From a checkpoint of a small class-conditioned image diffusion model: arch dit, 7000 steps.
Rows from block 7 of a small class-conditioned image diffusion model, named by matrix and row number. Rows with one number within an expert belong to one neuron, the router's apart. Each number is 128 + 32 x the weight over its row's rms, rounded and kept within 0 to 255. All counts start at 0. Numbers have three digits each.
Before each expert's rows are labels from the 100 images, of 14848 (inputs lightly noised), where the router gives the expert most weight on average: "top examples" is what is common among them. Only what is clearly more common there than usual is listed. The data: cartoon faces.
# router: router (model.blocks.7.mlp.router.weight, 8x192, trained with AdamW), inputs 0-47
# up: expert up (model.blocks.7.mlp.up, 8x96x192), inputs 0-47
# down: expert down (model.blocks.7.mlp.down, 8x192x96, transposed), outputs 0-47

# expert 5
top examples: blue face
router.5:142078142107097119131121137078055156144100125098126134133122193135082122167142127132138152133100131107138139120090130128115054164137101083127115
up.0:107117146172087192144148156159119133112115177159130084157199138186114162085164134104086105106116063150133149108122122087082130141103129150090212
down.0:115124162140155065155127139083103140160148092111102063118136108058104132088155116132093164131157092146117115181155115142176182144141112082183093
up.1:105102138142137131126147110140145143077140068146037124148149102147126097100175192087125139152121145166175096103154134086097121098089105156110143
down.1:108142092158113108117097105104120154138077170097123117074165107136121131131161189173140090098128135145177157141095183164151102134139138069159116
up.2:152136203108129126158204138115144126144184093116122090154182134138178117201146179094103148148136191161146109169150129153106104120143132171139146
down.2:129121119086159156157071133168123082139121129127127102141090131142154105131155154211071127123156162145095164096105089076209105144159134116119174
up.3:095091166162141135160149095122128207140167126130121147122103164165156068133172131135118156096131149132118129150123123105209149145128144153100113
down.3:072084102110115132143176112145144136136147133132105139142097153093141061132138119116113101150120158119116108105171107155068118140141136147152137
up.4:155157072119097137133133048115100124193099122119116139063146103055147134060106119140105104157159109144165165154089168101130187088129127100149114
down.4:164127171131171113096131087167114145036132160153133114175136133219123145114122143122097146077117142166174071113156177149130142158114144162106120
up.5:191145172156152140111148174191155148077157169179126161122160093144173150164166139054193188109154097127213124121151119121139092152095176189149160
down.5:142138126101112114154131154068197122176091143097159117137130075124170156130140122196163107157077099104156111186122102136159138147121108122092120
up.6:148128053116119170105070135125144139101148113118071101113089132184151133112147079128100049150128067107071105095132112089123088099145141116126107
down.6:112121058135114193105089110129116106118157126137075150132147117204101120128091142149174063140116163121193090125149126093129156098126175124129127
up.7:148153185125164113186182139098137187103129133082126140149161102136069151200150095179169120094135153108130136109125132082172146162130143107137183
down.7:147138112113098145109107116140118172156132108153140132113152106114035151186114089090177179185133139117084136169134148175087144120134128149085125
up.8:118141102149112131144127160104151119121141158116152147148138118148088172116175058124174120173127061090114111125090124055149146172098153098129172
down.8:153131120174167130089150149186136108146100111124060153080187146148054182144176067124170108078136085110125134149157116144115103091149088146127091
up.9:085165128097118098082090089108106094113159117084124152074098133113146070117142122147104165120111132131146153136098108132174129168121142108106131
down.9:206099112134125125075095170138140125092130147095126121093195142140092153136088138147156162133120123139136113119110142143177104170071138120114145
up.10:176103159128085099164155068088062134179141079065083133103151129073076136150126106156113155121113154177129115168078156066143118123108122102154190
down.10:120110136110152157115132129174077131091116183207199112119139164163061095117122079082109133153134127137097140118145153142109066113132135160156112
up.11:114160129157155125128114146132197092115095125126163135175119131168186098099143115166113175167148142107148128161148104169170207175103109132127145
down.11:113145116133130124126150135146121117103113125134126144123124150126133118131120147107132109106134131145144112121120140124116094105130135138112114
up.12:171167135150137100144153115162134182129129160165142126178135152172119102144149172132160110147205123147134083118145152094161129180142158154167150
down.12:173105121106154143137117115123084185136161128135117098068124153118099097127137144152149136120061097127131152146145119142098125090127103137088142
up.13:116104107083086127107113093165145111106104092120123081117112098110137114117130124024078143133148097138153106088085091149101172095129122134114083
down.13:128117127128082144111136127161128096113138132117144164150108115123128117130116113031158140143174142116108116100079147148118113130139125151110117
up.14:089139108134155152116112150162089095126082133134078118148152142124130133041157102099121075120173070134077093177158100147113228111065158107092121
down.14:086117166121134096155132140122124122119180123124147091091142144103119129062107097147105172154087087143038161105104111133135255148173143144167149
up.15:109104140128135066174161134102091109156140138161116113132155177124088114179119138167149109112064117096111145144146127114095049111139103108111170
down.15:134122083107145152081126139211067128107104108147131134093155194127058113160104132067143157140202124114129127109133144168135002105103159168136123
up.16:146120077097094128119094114104151058149170129131124107087108153113206116109075113102125146168118120103174125117128098157122003155147107115134082
down.16:094140108144108142148125129091107162175182146125146147116122098115067108108151121118120146174122121143089128144121138136126255158160108104138111
up.17:089149087134127107119058122114115124124133118099109108090105050064121148081120114122115076095102092096105116105167122105052165094085094082102169
down.17:139075108127116132102131175139142136139167146116087119148136200089118069132125118161147108131104131118114112109159099124123079120094119118147119
up.18:137129142150119092123151097106079074172138132137143112129118158129173081111121127165077135161111133143089150223086131180150121127104108108189101
down.18:135105106175138164136131098184103100089125093111114111146098168161154101146145132043074113097168146136071109043142142122093063136146086112129142
up.19:072140102115104125112083184117107095079064094113163147099147103076113138128086099074117153103150137117145149107132113135091145102089113123083121
down.19:097183152150124169149172121062134144189142089078129095125084148104105139114142144153173167140061094096119167160075150132115096051123113096151079
up.20:135126167118125120157109129121115190152133175093142113137152146137080142201119113160137119097096126111167163101082130111167058160158133113161148
down.20:127136093110119162099135149187114153099121093127078164149148164124078170198088092089147114161190140114135120131179161127106064079093121150090131
up.21:078164160157125157081138097231161111121141134096077098105091110114167103094083134144122157145138120128152108121133135124132151164103137132129161
down.21:179098171099108150085158144223109121129118135097088151123152129127102158154185137155122171137145136142125099121121110139152104173107127126119152
up.22:098152151123124123082193177113099069060138120166092173170134122147161109141152058104102064136142108084120131118165192150139165104067109131110121
down.22:116125084122113089164068185138132131191109120050126162110122132085165138161129108168110134092126128124126116110071182093109127149146117116108105
up.23:133188180155127138123151083113132173167224175146149093149111068178123158146102191132117083092101142175132115112119193074164141113111161139121085
down.23:129110152151145120098114195161106087108169143142103160133138175163127120117167090129123094060139143106155073119096106042184139104098134135169107
up.24:172176109073129045121134192130076087156168121179196120100140089137109112123137097133153145101166167131114059096123146143122197111104141142197169
down.24:116076075142102031117124088088191156169180139185138153139153132109160159130152174173111144095150112118152016087133140092149111141106131127175154
up.25:168126099118066145146091121105116118165172124070126103149160125135102094142144136107087129137120082162176127103081077105093070169170101116102116
down.25:132126143121160117125144101137114106116109151161136100152116124139116124152114119144100135123177102135136125138155108142143110129126140151152129
up.26:170100170144113101163134121074061127168107119129077147140179148093122129132153099127177067147170121134121169173100171122104145116144127118146179
down.26:180106097103087133123139125195069121091165126127163140113162142123147099113087111080163171120087088158117098092130182151128137144101158162102086
up.27:089057104093118172116134116123123151119102087101089124098107135120101107096145111072089099125108112071121152091112078069102090109125092118139099
down.27:162209119132130220142151115128116061141105125131136117154129071155148129131101122087151109163128118154121186112145158108142199148147117135172128
up.28:138156140167156126175153142145152122152119097136129105130138105094128172099174165084099079135090093101133109152115083153064176100148118174215120
down.28:135133109094133104129127162141139144136147139115103067118127086154133165113169132194043173129183126085119107123129092107210223158109122097103127
up.29:131166077121110124148127113111159159172167142134120110123126122133135109128176127178135160147142094120223142122140132076157057185123152163147188
down.29:163158160075120138123114075145109146114138082173175158156098120141100101110137098070149112117145097109183159146158101164094037121082110106143106

# expert 1
top examples: long hair; spiky hair
router.1:106169123135133119122115141157113108138113109113124101093100118164146102084073111147114137102112128103117130135131149100092154119094122102105119
up.0:114157090050107122172130126130088106096089161158195137074140134124084086155106147105092153155176100147121136107151125133121085079178160079178208
down.0:118079099204110127173140138151160141094110172169212119076095119129160152092152104100149157136197165089124116111161109141134169094180194082179211
up.1:077145138152071155070146111163121118193159131141077077104077160156102091118065122138126132120139090139123163123094160150173086170120131095084132
down.1:189129133100059160064140160146140136173140126128075178101181094153154183126177139148154143135133168124139170130081108137185179167103122106080128
up.2:149114112170049118139117104125085133163170092097123099090117131118134173172124139112118121129125147109161103134169089128143102098135094183080081
down.2:107139130077048116144104158144176094146159109115110151106130137114135069099127125131137111116122137134103118118176152122130115079125101198076106
up.3:148157186113173101168147094144145138127120108079091113139141204113115154054149130125137107098159116112134120174148184128135132157131077162089069
down.3:098078191112178099178150155164113122146121114089096145147091059127131102196105128139112122104166135134117119178157071132132126152140096175089094
up.4:181138109080122140180124083158093146097104128078102166119203115138069119160077167075154152157085106148093198137119114140088104118063138108100091
down.4:040084132159151120220131146168163118115123147086127057152020123154179126091159072099078170151105114096142183163137132147099163138084146113111098
up.5:114142115138098095122114122098141052173093114132076096072138110109088113089104126103129166190132081045076121103101079137072110163184062122094110
down.5:112108140111136094141128123116079173180117119153103133070093122122171122146140103103098186172163153192165147085085163144101157168215064154097112
up.6:085147112170074108096129117095160093072072143123087181158095076106106111148128172151148153130130120127103085064112113154073096122086093161171126
down.6:156098098069079107096127129085097175086065138124079055139164160095130146129144084164092166125146120126157099074128141176071156123089097153163128
up.7:146129097110137091184091073093135078143094165174184096066080118144117092176105163137132146148077131130128123134109105121160114147136116181123161
down.7:112109095166152108172099191103121174143113144191189176064178143149135142082131090110126153152056136126122115120118145126153129156127111195119150
up.8:119165076146126115126126192153118086178141163123129151090115101114161122109159124151095111151123122071130138156145102152097102176120149149123087
down.8:123062080133130113147125053159134150193133170116135106107113161107107120154109135152159100145130138188122125149139149139088133188106168164143087
up.9:115153154189123118096153203176194081149085186088152108174120181086175151151088114080122142123118098144112121089096070119168127115171111107130169
down.9:142109155073123119116154042175076169180078169088153135179141066084098122124160169102136151110108155102129129084083179115181134106166104099135177
up.10:127089148086116122094142054063168081096126059123135089103119143100127136184067145042104150143115192170122067113115127159136127121151113119140085
down.10:141165164143128123115155209067095156094125060136132167114138114107145106085179107061146144130113068081142060112122127148145091117154119121130111
up.11:177135103090092097101145162103125057135095135074155106128149115117111071143075171053117133179111152158150065137123100144124111115109109109155074
down.11:059108127140115102126157064114124160159098154092183127143084134131124154087146068067110140190110097094073087128145123165139132124138124123180107
up.12:060137113087127132038104099158150113089130143116123079127080083145141097091103116132086184115127126160077125128125122144109205098101134145081148
down.12:079148130145163149150132161124081127108130106107123103099105197109138093088132114126078111093101129139149146139100146100113155093147138094152108
up.13:114088095183113125091140151134140097109079137109057088120070126117159125087093092113118164168158077079110092136093120172139177143135097120103145
down.13:138175094055117133087132105127116155118092142105059153110173118121099138147165155132132172171150190178141115149081135161163105128139111123097163
up.14:116088118156073106101137147110106120073088089095121178159112115109129123113139069159080111131079147122110135060157108174123074132108104107142105
down.14:117159099092092096119160100123134141075066088118145075156128140105113117153118190160164100145110124137152131081181150180120152136113120112146092
up.15:128099141088092120103143128148108216114110144097125072193115144172102078119118077095094097138202095087173133086098103137117107136156124158178099
down.15:144164130173090136093128135161158060098112135087109192170148104166160179146137177059164107119189153163086127070084147123112163119140117145168089
up.16:130132091175090105085157154134098079141120144112111155131065129142103080142106137133142131188125147116127116201159109119116104162133066089130091
down.16:123121111079100112065154117125136159125119135116100095125198135120181148091143135126100123172118101152140129191178122111129136160137066084138096
up.17:083153058125077149100152139117082172186096065094142095171144161057127164130078160138098151162122171159102140082125121055146145156118098120080139
down.17:178093057113080161109151104149161080191095078110156151168098109072105092128171093118129169175155082098138142082117126090158092159131109121084132
up.18:097122121115136099122130220145152048110065116157157106124129199094167127149106146111119148117154103125126114104149063219140147179173100117102173
down.18:139136119143130088135132048132120202115064099161142142106114062084102149116144127124140145102161168140116119103140194196142115172169096110092160
up.19:130097097114108130116166105081121089136163130099192138131110142111092102207086130105104110184151168053129087162153159172139117161160072105161026
down.19:125127112129097136128180130108146136135197161116212122155144132111186142055148124134147110168175087210132094159174076155148091155154100123153040
up.20:129122048125099121130178178124136141107121155157117119149045104136164133107108088099156167122132152062169138139109129116045135112192152098116114
down.20:123133065119104123132187075116136107129117167170129138161178131156085116130133155139087167115132086172100138160102104123047128118200167099117132
up.21:134111137165152184140125149116134101150101115157144114125122134174149141121183158104081147098147124142141149166053129056125123063166119150141119
down.21:151144129107161180138117107108136149148115119154129156128160122183115134145070101125194143093131139107127137168040113045144142073143115155146134
up.22:170126184109121065137131091131120098065095124138077089102097069147115071131147097142102076110138109091134129161119121172097050098154065120162125
down.22:074130186120135083175153150138124139076095122150095148128139171148133154121094170152150088120133122171095161193140135188100194099183069129173144
up.23:069150114136156122090140146120133105069092137117124126112139188116169156101183208108093149120132144131091148102140146131147143116142101142166125
down.23:206130102141144122076121132101136141051099126099085129107142088117113122162086066116176118101122110138183145092122111100153131106116087129162103
up.24:122073145108138129113146133126094132099074188082129124075141165116173106183088187144113135141103147158111111168152133151107117110130148159115135
down.24:154193144141138131125132129112187135079070181070111124081118083136093164090153084161147123116090124114157110163136126127099136104121156163100127
up.25:116122127099131108136058135085091075116066210110124129163129117146089068158089160124116104103188126143194122048085124141143105091131162153125171
down.25:130129133146139104145063117085169172129060192107127112164117131159169181110164110129123120118194112109050141062090139151136142095145162159129178
up.26:150107102164071077103152149155104061113147139120160109109061118171137080115097126132139138128118141184147120144093050146090094139108097085133137
down.26:092131130081075079131171119154147165103154152121181137116194138189129144135157145143098139114120087069097133140088192156084158141131110075154159
up.27:150158084061100146121105099196123159163131127127097059133100076174075112140071092166177095175106130199119116106141128123065128197151103088155072
down.27:112111093189102153131098146189137094180125129133102172140152154184190156095169155180073098171098104063147125118139129118085149214161094093169075
up.28:102100122106154081137164180125138096080123081161138123114093200129169124098083089111119148116133147117157166099136182158149168153132110104090089
down.28:160160123144156082144150071103127165080111091148138122107155052126095148163166175116138135115135106124093176098126069147164094147132106096087084
up.29:137099109133125111094072136131100141144097064094145143097083131150099166208132147094106083072117174089157113177115113097124092172154121113124137
down.29:111150108127115146090092105154137103126107076109136105099157132149126074023076105067169087106121090163105137197109155136105126142153150142116139

# expert 2
top examples: long hair; spiky hair; red hair
router.2:103165122135132121113115138156114107140112106109121101094102121167144100087075108144113132103113125107113129132131147101088152118094121104104122
up.0:093116142119093081084089054136072126125089201100083092183187128145104090105083150150162114101144103091085090105019134113211137110116136126115074
down.0:144132157126114091090086179115179123144092199107124140190041100174132153145153093130090118116154135169138096109033094133198125105142149158132079
up.1:171125063133095185140079151117128092066126080161053137120120131223169156145157099161086047139124088150090114132097080089120108092164066113181180
down.1:090109062120091181148075103129143166073139090164049134137142122236093097124099141177168049120126158096170093134102176084122130102157075129179189
up.2:153146150118094132131163116141130142100136077114088123158131117060132113135107121147135134113183084082060115210055123112152148173116180078116104
down.2:087101151137096139142171126146125115100138076125092126141107133053118136117155138122120140120192171165178112204051128124129121184124175082116120
up.3:173176116103134141175137121159109146137122150104137153120106148161063061100160163133109137150119174194103095166149135035121132107092140102087074
down.3:094090125153149159179135128176140095153115138115134098132142101171187189158103093129142144159136067070137110164156117051133132117100131105111082
up.4:077141119145065096110122066131111069184146129063086103157112144166140139142119154145076135149109125175122131129173078135099129113117127082110141
down.4:168115136111069101139134189158137166193156125076098165144129133152111078105118062110182125160111135088120123132193155162074098103135137096095129
up.5:100104055113128121112133075148139157088119190126149106124134129099098176066078091104150102121111116110139137122115164133126120131094119081097151
down.5:129146060121137133114141176176088083087120212151152133121124132109122072163166153110103103123119131149100153142138083145135143147113124100130154
up.6:160099116064136141144140139104174172060116156130171138105111138094105119120100083164170138118157180082081136139100125121160141152128158105153091
down.6:098147110181125138124140110107074097052140145117175140106152121075147135147153160152099135117129087160170141140097140134135121159121154100144093
up.7:145133152110133127184054132123069109161104200122103118049100148104072116132071131144176136144088124092137114122112131123117105101132050096127153
down.7:118124166136111167187058123151170146157116211128102150044154127108154142116183120101104143146083131138104117111100142137097115083132042120104150
up.8:192169125137107073120059194088099084182169057135156103112093117108171130127106101193152137097145125182174073166132127164157137128099114145117152
down.8:060074135116113053131073055086158183180157087139158149120140133122080132131142146190082146107162120077078061167118117166154128132110115142113152
up.9:088071131090112142107177139149157176130118123189118169132147117107126126149158131090115146134134199137106120084106173045164138166146121163145140
down.9:186189115171110134113171128145113087123116118170122095132123135106137165120118135102152136130137066126167107080106092050171130165139117144143131
up.10:143110109161097102119151144098125068119178125089149124119126141122119107143154126127094137120144132144128116164110096132144125103094126138094109
down.10:115143128090108110136171119099126159111193126108156132129122126126148127129089122122176128116157121116131118171123151143133089098109143165099117
up.11:105076130060121165137094056121115174106111107148086126160148174121120097135121113154162112127133125122122129097118193097158132085117111112113132
down.11:147172130186118164137093182129140089094113112139088134155104089113139149109123136156108106119130136139140134087116062098150104079108116121114144
up.12:172146051188077183101105112108105111100157124154139127140105129148170102136146097122121124144099083118122118124091143069150078080079148069149163
down.12:103084050069090195093099137109142116119129125153143140153146123157104155105103145116135109137089167131154109141085117057142165084078156071171161
up.13:059089190116125151094070143117079090143125077158127114111142130100111147140136123106072090103100107179056093119133098137187138111027091147163163
down.13:184168190126134154095057117103194165162119096154137144113104112107152128124126113127178084100093157074205107119141154124189146115031086150173173
up.14:117141100146132158132192137141073128114107078119092170136041127165053140206131106178129137105072196110098145146183116103143125079101144077101131
down.14:128102099128132167138204124140165127116114078136091091145197138159199093057132157155123133116072071143154139155180141113111126078102158080106135
up.15:075066152178132157166112158125166152140117132081124113168142169169122141141121097143145114120143131081171167063156111118129134119126106069172134
down.15:189191149064140153156113118129086104137127125084120139160121086169133133132136151126110115125144126168090169061161145118146121127110106071170141
up.16:116087186149081149034131165065119141068094134156089128072127098110118127168105065104094147087125117139101176101061164124139128118138099145139125
down.16:135165178102082138036136097053123122079109126155089125071136159099131104081152181097160139068120158146153181102071086138134141116133104151153114
up.17:129117107136068113087079129136141140119102124111062098163119148159108052117099085164137099109210121142111124090110055106149103148094080131175136
down.17:130131113124080147110089115138090096113112111119052152165126113172140181120146171117110111112213126123114131074121195121138150162116093149187137
up.18:127139136119135092105135117122105077105092119091079098134150134097099138118121148108138151097116152203100124134098128156074130126142116111100142
down.18:116121113155136091123148130104144168118108122094085147128110136109183121137103111150140152103084088067138134128095108150062148130163125135122162
up.19:190205143066084077087096133112145118065170102139127145130073121108091124190167120111121135116136112129093185115115123104134083144077145131100118
down.19:072034160198106079130099117117089127098179104140142089159161127129159119069076100141123138125145135102170180144143135119144163162096153152115128
up.20:127168166112134092123138088128142118091168083087110135089183092143113139090108118140108092158099117153150079083123144088180086140079096136166071
down.20:108107207130142116129137155118125129091145094085145144090040121147150093139127110137129075171108139062126120119150124135160176161072100107168089
up.21:112116089150138124161133092123146140108111103170140188148072123084129164090187200171236206162085103159162124112157118129179156110143185044138095
down.21:120144105105137138148164179141092115110108112183137073127182151078104095154067056132036200162092156068082133105174149140161085125150165062122103
up.22:104141155144137112094142171122094167121134131048100135160155154117120111138145067146133079086199141125176117069126123150099116089157151088141093
down.22:160106147105136138095141093139148093113153121039105118157099102115115143102112186132131081102185100120081119077119120160099144086155142099125086
up.23:131119183140132117153151087083093143111106141139061072127119073141094107098068088154111103088145081126094114083123109024141109169113132069069136
down.23:109134219105135138163154146077142116119114130148096180118109169121146109119168158142166123106160137113156157104138135063115147169141142080084152
up.24:117068159159098129131116028126118188061144122140134153136084150161086063133111117141154153116136191145132165132109168125119145082107084050137162
down.24:144173165057107110136108222118126069086165122126143101157183110155166173121134126140106162106140038113131145148128071127126111112108098047135158
up.25:083119138130113125138146125190149165162138112095167068149076112153125107172077138165109113115106116116099092136101127139117188176138147152182128
down.25:186146134133120134157136126194104087162134111081160166152183127148149159087176118174138110122109121152155094142106127111140090185124128145186132
up.26:104102163130104116157124139147128087131087135105110132133118163115113186106147150153181148133191157083087132188111073177178136121111178070136101
down.26:152146179119109124171141115159132154128100132115131114139127101107136061145096094143074165138185098165168139198111183181166086112114185081129099
up.27:123174123123085140105144134147082080130146100144120131169140106133177098089115144107133139107106041169139093140104150113122127118086083100087164
down.27:123073129132094141124162120139176160134140105158126110161110152126081137144131117110113128112107219093113077134108088116120127118090089096089156
up.28:154142155135103101100192136135148170107162086103092119144139094089154148108113090146155136084119122074099070187119168089159127195087071079106078
down.28:100095162111116098111207110151102087105195079103101137153098144077091080140118154133112135101120146178158083196140078107138105185102086099095084
up.29:160164155091087073082106087104114130066101160124139097211146053132141069161100124113119058106154093134133047113045163065180125129083113165116135
down.29:107097156158072077079106165110152136059100156104130175202115192134112181103154124094134069105153171124125043110036107083175126121085113159112128

# expert 0
top examples: orange face
router.0:150107178144129100130168135129124136145105181164160162129139136146145160175130139141180148125146118147141156150113129203117127153154120136147148
up.0:176169119160129136097169132167168126143164163153148123102148089153168187157146181095157098118172114177102113137136117179091155080168180163149109
down.0:099135113131102099103131156119123165122134145146115153094122162116113114115140140114118088111152179143149102128105173148102154102151132128136112
up.1:113161108119097101109115115102104072159088158118117121117095116146152093122105126196132104140139143150087141167108103174116154108160110110156159
down.1:142139140161173163140121100151107088095148109115118107154141114101144113147115116074127170114139108166102132091149101108163149144100125130132117
up.2:123109123088167186102131099169139169160101115143110115089184061110083196115104172071129092114122090144101156092136133115073126065125127150133079
down.2:137091113140127116130086086101131139103126111103136131164169069154108181158112147156167166137119100130108094131123118111182140171113140104101106
up.3:150119146136091096117193100139098119109120154161137152112137058127128130137103122117159133100148119169131127126117122107126174108099134124160157
down.3:155122104127162177140091110136111116144106104090135149119137066129120149156116126123152130161125125163116160134149117153119157141151137140096108
up.4:108139212116150070136078122147140137106123123075074100158125129103086122055080126135115156084157119107152129177112148122113160138104110135052123
down.4:137091204133169097169107160178107087092117134091098138171109129109179137189151122114126146127162132116095126170124085125096107149112117137053101
up.5:145139092069154088161106182082088139142150118195170096159135114091060136118136140110117087126125168092100089095132143054091131071104115172161120
down.5:106123100155172095167116076091157110149161139208178142172101138112168107123103114130127088120135090120151088119160094086098089083114125174184135
up.6:138115207137151106148149142119139132149155129122135199104165135141159111214176157148154165078136163181079152153120120160154139082177147151156156
down.6:091101065119120173135136118132127132120124142166153179190133147127138070196134170108141064193114145154103083116147110092089087170100131105121092
up.7:102159063115091071124063108066096106166157134092156120167094169104103114111080066228066118131130078115105107131107132066182112150109150113088132
down.7:153105082117105109131072131070162144167150140102144133163143099106157115118143178205182120136116175119154106136105127093163145138130135121086116
up.8:119170123148131173178128141111207084165178147144186149122118117107165186128147138161097130109104156159084123171129136149109140119147165097130084
down.8:128096130143139152166136109089082186161148145138148102123120136100105067146092146146159116110114124120167099165142115139105129125171146100122072
up.9:166098122163117118169134119157147122144104159111132133056108127124137131132095130089170138152176122100194196130134076203079117112162117159127127
down.9:179088127131114126118130122116151104129146115134121135195125157122139144143126131168167130118093133110175042113139081058178072130078122102160138
up.10:194088084097134147099146172157123160149087118154090145119158108138103134116100122085144094093172130131118102075142166084070078089158109142131106
down.10:085151108144138146140174099181098116127103137133114116138092175134124080126145128105109091104159122133131114108156111160059108119168113143131137
up.11:144144132118129059151124109078099124138156104092084140184152138080066144152112122171133159133082100133113079116149159080113084131112117122097151
down.11:106158100138124149136143116169103109095087131133148102066140157132112133140096116064130130143170131143090164123130142144121050122105127120158129
up.12:159096122119066156161134138155150078139154163149158129091101143168208100094078127120155179165149129182177144160106078150119068163144121098150174
down.12:096162134129078137151136129165109173135157149157135123087136134165063144154156155111108147147151124079088132155089179151104174144149134098137175
up.13:129129109124097035140075183035088104143140117168181119143081135117140070141155070194064148131113155125127095112104146108147078144128068128155128
down.13:111112109130076018159099075038176161133139115154163109142164102116125189106093186183177146125146099125108093084114126129143174153138096119157151
up.14:093147108142090150070151131141159099107205136159109123092124067113164138136144168097108114138111127181138145140137109174047145049109183121120159
down.14:158125132118084166083149134141099145109211147142103144088118190106106107116097069077160092133109151092133130146120146161047117048108167122123151
up.15:124144200143135082169163122135159093121157153145160169116177109113144153169092157144158183134142161164174176147135131204121169147144125135122167
down.15:128135193145130069144147156132116177115127131130133108108115166098139104115161139142098160117138119096110163146124142184109072138136115124103142
up.16:170194113175131123155148132134134133183172127142144158114137133091142157087132150132161140130130171133174120106168136077141108152136189126147138
down.16:135175138141138107129147136172162141131096152138143113073137102148133165157125100118092135082143122128138147093110142139118108090113117141139141
up.17:155139110081140084139127083092143135138125132123141105130117131146108134053080103116151105116180095117145069102136134099142071178119149126142149
down.17:117127126162144092130137164101123135146124130135143157155134112143122138198155141120105100118190158119116061107127128111150188185132151130131150
up.18:159116153132110134148145147147178151140091134116137120099150095104143147171162119088083134114111106125088101136123109144088245106155159186129124
down.18:110117139134132099150145145142171126116184132120088104174150092161136169145152118147076151152166078104067113114132085099188246164113123078135142
up.19:182157107120117132099160144113104139156171136181158120132141111157109155205078152180179116087134121191077106119129154058119079133141133089147113
down.19:147097105101155129164114138093148099160142123111135094135137080110137128147110122142145148169104111136082167163151101115143151131123131152084156
up.20:184194131136127108146082121135138093160123141098120090136102133158096100124065123205153072147128092143133141135159123195086114157150138108101152
down.20:081067123094125102143096152139119149176124160089119161136137115163148153116167140208122086145129150124145126143151145177109143154159138117104157
up.21:102139119159145084064150077137157146115132141156103082085100050131114123125159119104113086087150116101093092090128104100151160095113131177121101
down.21:147126134119155094083143210155106120114133146158096173087131218108145092137086136107128074099121149128166106100137164104128115109095124154140112
up.22:119150163164095137161114166116160135118168142093119139118158105124148159170065165170132088111131147164126165174101105178105172112178137131131151
down.22:114098145100086117123103107111106119132150151071100139103122164122135096091176119180130037105128142113163146154105164152078081113180150132128129
up.23:112173152138173133110117062129154133149148079134117094132148070092105185098102178060132101118118142070165097112161108171053170094135201160136093
down.23:144193109119092201138136118124168085150070132139143114129083053174125202143126131134116142131181107146132145140078097087183177132138138133138140
up.24:139126110125130152105168044167122166187186134129076094110109097134114146166097139166116091083084128165083109143102183055133111097095142133081075
down.24:113127135121136172131153168135128089179187138120124139130099132158135097099125104119127107107090125090143143150124084095133148119144165129128112
up.25:131078164126137103161128124175153115134133156100129133068112186122117117141112148115162140129153140152169193126111104191109098147171101176099153
down.25:097161174114135111163127128170097143146138156099129133074119073116122125109136112113074126149153116100090207137118150198094165147177126177108172
up.26:097170145147129154093159126207134134136142148113092080121081104132144137103100163147124137158128110116136094114136148137092164174080142118129158
down.26:172090169104118156089163128219101115134138164118085176131167144142103135137148117144125149160148133131123102110138105146129089188097128134151160
up.27:128148097157164104091123100104091105113136119122099124103148080099116200075114126117145073125095065089131115105165147159079107066138143126113098
down.27:102130150180065120144118082091135142124150138163131085135138091130137193082132140156157200114156112068125161155091138084185137166132110091119117
up.28:136196100141114147117109118106155123124165156176132115129071075134162126171111117198126099153103117130123133119123174138154102131114126098135110
down.28:184129125101131152094116122123128132130087099114152108116134113110136135127112124123145154133117113130151129134140137142150089132111108126112126
up.29:093122145134109079137170116126149099110134135145139109075090097083168142118077152129165151134132126105182174095140078193113117154138129104160139
down.29:094138092147111155139097124148152085148097120100157137148131083185158187156121133118173103149143108129169073153101136049130108115149144134139104